Rows from block 2 of a small multi-label image tagger, named by matrix and row number. Rows with one number belong to one neuron. Each number is 50 + 10 x the weight over its row's rms, rounded and kept within 0 to 99. All counts start at 0.
After each neuron's rows are labels from the 100 images, of 14848, where the neuron reaches its highest value: "top examples" is what is common among them; "peak on" is the class under the peak. Only what is clearly more common there than usual is listed. The data: flat shapes of many kinds, plain or patterned, on busy backdrops.
# fc1: MLP up (model.blocks.2.mlp.fc1.weight, 960x320), inputs 200-239
# fc2: MLP down (model.blocks.2.mlp.fc2.weight, 320x960, transposed), outputs 200-239

fc1.324:66 47 38 60 62 51 56 55 54 64 54 49 32 55 43 44 73 32 68 51 44 54 37 56 58 44 68 40 46 64 32 64 52 54 46 33 42 53 60 56
fc2.324:48 45 39 44 46 43 58 43 41 57 58 50 39 56 38 45 37 43 56 44 20 48 54 49 35 53 53 53 34 39 59 47 56 61 55 53 50 54 35 30
top examples: triangle; largest shape: triangle
peak on: triangle

fc1.410:43 49 26 48 45 49 37 61 63 51 48 58 45 57 46 55 63 38 44 39 45 47 46 49 66 53 45 59 46 45 56 52 55 51 50 29 39 41 60 52
fc2.410:49 49 33 47 44 49 36 39 67 26 53 55 57 54 52 41 42 64 40 39 62 47 61 49 39 57 52 61 55 51 52 43 34 34 63 59 25 39 36 64
top examples: hexagon; largest shape: hexagon
peak on: hexagon

fc1.212:48 43 27 41 36 62 50 51 59 46 34 61 53 70 51 43 46 66 44 47 64 49 40 37 42 42 46 43 53 45 58 39 51 52 54 26 57 41 40 49
fc2.212:60 66 38 50 58 55 45 50 54 51 48 52 37 44 52 55 42 47 44 30 37 51 49 42 58 55 63 56 39 40 45 40 62 46 56 49 47 68 48 42
top examples: hexagon; largest shape: hexagon
peak on: hexagon

fc1.606:50 57 50 27 55 42 63 62 40 52 55 47 61 52 62 43 31 41 61 45 51 54 58 46 44 33 48 45 56 61 46 60 61 54 43 57 52 58 51 40
fc2.606:42 41 43 60 61 47 48 64 55 46 31 35 59 46 49 41 47 47 42 61 48 49 46 67 44 51 58 46 56 66 38 47 46 40 50 59 44 45 43 66
top examples: triangle; rhombus; largest shape: triangle
peak on: triangle

fc1.152:57 39 46 45 46 66 35 43 54 36 49 37 60 56 42 49 54 48 44 50 64 57 49 53 57 45 71 35 46 39 52 49 41 54 51 51 59 44 41 47
fc2.152:40 64 42 52 60 32 41 41 59 56 51 62 46 41 48 43 44 27 53 52 51 40 56 30 60 54 51 52 38 49 53 31 42 45 39 38 50 37 48 40
top examples: frame; largest shape: frame
peak on: frame

fc1.294:42 56 41 52 47 54 64 57 31 47 71 39 44 54 47 67 58 36 45 48 57 36 39 49 58 61 32 42 40 52 63 35 53 53 62 62 66 60 70 42
fc2.294:52 39 54 56 54 46 43 47 36 49 54 44 49 52 47 38 34 37 50 46 45 49 49 55 52 50 45 51 40 41 40 51 43 46 49 53 61 50 49 58
top examples: flower; white shape
peak on: flower

fc1.654:49 57 39 48 37 63 44 42 28 67 50 55 44 33 42 48 54 52 56 61 55 40 65 40 54 44 36 32 37 51 59 36 25 49 54 54 36 65 52 44
fc2.654:70 34 43 36 57 62 37 26 46 45 73 58 49 56 40 47 45 24 47 55 66 51 49 56 58 59 48 53 52 42 64 55 43 44 46 53 52 52 65 34
top examples: triangle; largest shape: triangle; pentagon
peak on: triangle; pentagon

fc1.572:57 51 57 53 34 33 60 56 38 45 48 59 48 40 63 57 47 52 58 24 37 19 33 56 47 76 54 54 53 46 51 52 52 45 49 55 47 41 63 43
fc2.572:65 47 55 42 58 41 33 51 30 36 56 57 52 34 52 39 39 55 74 49 53 42 55 46 50 80 64 40 38 51 52 43 57 57 64 51 59 53 56 52
top examples: flower; count: five
peak on: flower

fc1.150:43 47 38 34 53 44 42 50 31 51 51 38 49 56 54 62 59 67 48 59 49 44 57 43 54 51 50 52 35 52 38 45 40 45 57 49 36 47 45 49
fc2.150:62 69 67 51 47 51 63 64 77 61 64 55 32 36 49 38 45 47 74 39 49 57 54 47 48 42 52 61 67 55 51 57 58 38 44 58 46 57 61 56
top examples: circle; largest shape: circle
peak on: circle

fc1.415:37 58 36 39 60 57 63 61 64 35 64 57 39 50 46 46 49 36 48 59 55 51 63 52 51 53 45 61 56 59 45 55 58 64 41 55 48 46 88 51
fc2.415:40 43 62 51 63 36 51 40 19 44 57 52 71 59 33 43 46 54 33 52 50 43 45 44 57 44 50 59 55 35 67 36 42 60 50 59 50 45 46 68
top examples: ellipse; blue shape; bar
peak on: ellipse; bar

fc1.756:46 49 49 56 45 38 55 52 40 61 53 51 55 52 48 53 60 49 39 51 49 49 40 55 38 43 51 49 40 45 68 43 35 56 37 51 49 39 35 43
fc2.756:47 43 31 49 51 51 56 33 44 43 34 57 48 53 57 38 54 50 36 73 50 42 60 22 45 60 27 63 59 49 53 46 45 56 50 51 42 53 29 45
top examples: triangle; largest shape: triangle
peak on: triangle

fc1.282:61 78 65 32 40 66 62 81 39 48 46 44 58 41 66 28 34 45 57 48 35 50 50 36 49 69 52 63 60 70 51 51 58 50 64 38 54 55 45 47
fc2.282:35 44 47 48 63 47 57 47 48 47 45 64 24 52 42 52 46 44 69 52 82 45 38 65 60 38 54 44 54 57 65 55 40 46 38 49 41 63 39 52
top examples: ellipse
peak on: ellipse

fc1.630:60 58 63 67 54 63 58 44 70 59 55 52 42 76 59 32 20 50 54 62 52 48 52 50 57 41 62 35 61 65 45 51 37 47 64 42 58 56 52 57
fc2.630:45 49 55 59 35 36 41 67 41 57 53 65 44 37 43 70 48 31 42 47 57 46 53 39 59 54 57 74 56 41 55 39 48 46 45 68 37 43 48 49
top examples: flower; ring; largest shape: flower
peak on: flower

fc1.205:43 49 44 53 42 46 58 59 57 72 38 50 61 32 56 42 55 47 50 59 53 38 64 45 43 41 40 56 51 52 57 55 50 37 58 39 54 56 55 34
fc2.205:58 59 49 42 51 43 20 65 41 48 50 71 47 74 29 48 47 61 63 34 53 48 58 47 52 58 38 56 42 46 45 33 40 57 48 55 48 53 72 38
top examples: triangle; largest shape: triangle
peak on: triangle

fc1.732:60 39 49 48 51 58 58 49 48 47 53 51 57 67 27 22 57 54 43 60 64 28 39 56 42 35 56 35 53 42 43 50 59 73 49 55 51 29 36 46
fc2.732:46 61 56 47 33 47 48 38 40 45 39 51 53 50 57 67 37 46 51 53 34 32 55 67 56 60 39 62 57 60 46 61 52 54 52 54 60 44 59 46
top examples: triangle; largest shape: triangle
peak on: triangle

fc1.275:36 51 39 54 49 81 50 71 54 33 48 54 47 34 59 37 33 47 58 52 56 54 42 39 62 58 49 64 53 56 45 42 56 58 50 39 62 40 49 53
fc2.275:53 54 55 54 55 48 48 41 42 59 48 51 51 63 50 41 58 59 42 57 53 61 65 24 38 52 43 41 69 33 60 46 42 42 44 49 50 46 45 54
top examples: ellipse; bar
peak on: bar

fc1.588:57 63 59 35 41 53 47 62 47 37 53 45 48 46 70 63 54 49 42 68 57 38 47 49 57 40 55 57 48 61 42 46 52 58 51 59 61 39 58 45
fc2.588:34 50 69 55 47 71 56 56 44 48 48 55 60 53 51 50 52 72 53 45 18 46 57 50 32 37 67 52 64 47 42 53 48 48 52 60 43 45 43 62
top examples: flower; star
peak on: flower; star

fc1.667:58 42 45 35 40 27 62 48 59 46 17 43 48 44 32 47 56 63 52 54 53 42 50 35 60 39 66 56 56 50 62 61 57 63 50 51 35 63 49 34
fc2.667:26 49 47 45 52 60 50 46 37 47 60 57 43 62 47 51 63 42 29 76 54 50 43 41 46 50 45 48 47 34 50 38 47 50 61 64 60 52 29 43
top examples: blue shape; heart
peak on: heart

fc1.197:55 78 49 38 63 66 52 39 53 59 44 45 43 54 56 40 65 32 61 61 46 45 64 47 67 54 56 34 64 66 39 43 63 41 61 47 59 36 44 33
fc2.197:45 46 50 66 32 46 51 53 48 51 39 70 31 37 35 41 27 49 53 51 48 50 38 39 48 50 55 70 44 33 54 45 50 71 41 51 40 40 49 34
top examples: triangle; largest shape: triangle
peak on: triangle

fc1.632:41 63 52 35 49 47 38 48 68 60 55 52 41 56 83 50 47 44 52 43 42 45 48 65 49 50 50 34 38 60 46 44 41 58 41 61 61 47 32 46
fc2.632:64 52 49 49 54 49 51 51 41 52 52 69 48 33 49 58 48 29 47 39 46 36 54 45 58 66 46 41 50 66 44 54 64 65 67 30 52 49 54 36
top examples: flower; largest shape: flower
peak on: flower

fc1.112:64 68 26 58 44 49 56 60 48 56 55 44 65 45 54 60 39 51 63 46 41 56 50 43 64 54 47 59 29 32 47 29 64 57 51 50 33 47 56 52
fc2.112:42 40 65 62 52 56 39 43 38 46 52 50 54 49 48 54 54 44 41 28 63 58 42 37 60 45 59 61 49 52 50 50 67 56 44 67 61 44 63 44
top examples: flower; star
peak on: flower

fc1.29:58 57 45 55 55 42 48 56 57 43 50 46 57 43 45 53 68 39 48 64 50 41 61 64 49 52 47 62 61 50 47 67 53 63 56 48 40 71 42 48
fc2.29:48 53 56 46 32 52 46 31 39 56 57 51 55 59 45 36 49 53 36 56 24 42 44 41 36 46 43 55 33 44 47 42 58 49 33 42 41 60 49 69
top examples: frame; largest shape: frame
peak on: frame

fc1.602:51 65 50 34 62 46 57 48 64 52 55 54 31 47 33 39 50 39 60 66 46 41 37 57 72 58 49 46 67 64 42 51 44 36 55 76 59 47 41 53
fc2.602:33 53 53 64 33 28 50 44 43 55 44 35 68 45 51 35 52 49 49 54 39 46 61 43 53 61 58 57 45 43 52 56 39 56 45 49 62 52 51 67
top examples: ellipse
peak on: ellipse

fc1.546:46 46 45 68 38 51 55 58 50 75 33 57 54 52 59 19 41 50 28 44 46 43 56 50 56 61 31 49 52 43 56 42 53 25 53 41 56 36 44 17
fc2.546:52 45 59 37 65 39 59 34 45 42 57 22 45 44 66 51 45 65 45 47 51 64 48 54 56 58 47 32 50 74 45 44 49 56 30 45 43 46 41 30
top examples: hexagon; largest shape: hexagon
peak on: hexagon

fc1.574:66 49 49 49 43 42 49 53 52 55 44 25 52 55 47 46 44 32 53 32 61 43 51 45 60 82 32 57 63 49 45 42 45 40 50 38 51 35 59 40
fc2.574:60 73 59 38 70 49 50 53 49 48 71 57 51 56 46 49 54 48 60 33 53 33 55 49 49 30 69 46 50 35 60 40 51 47 52 59 54 46 56 51
top examples: flower; green shape; star; largest shape: flower
peak on: flower

fc1.318:53 52 57 46 61 30 47 41 70 67 40 43 49 43 50 51 54 56 53 47 52 40 33 42 41 56 36 46 61 31 48 61 46 48 45 40 52 41 34 39
fc2.318:47 52 40 43 42 59 55 49 57 40 55 61 37 23 52 57 53 68 51 69 55 54 64 54 49 45 39 51 38 34 59 38 47 42 52 66 57 59 56 37
top examples: hexagon; largest shape: hexagon
peak on: hexagon

fc1.595:53 53 39 53 34 51 41 60 55 48 54 43 29 58 49 42 56 51 38 48 41 37 43 53 51 72 41 58 56 64 39 41 40 55 46 60 50 39 48 60
fc2.595:53 41 49 53 44 50 37 39 55 40 42 40 56 47 57 38 32 47 67 71 60 54 50 51 56 54 45 66 64 43 43 56 57 50 43 34 47 51 31 48
top examples: blue shape; ring; gear; count: five
peak on: gear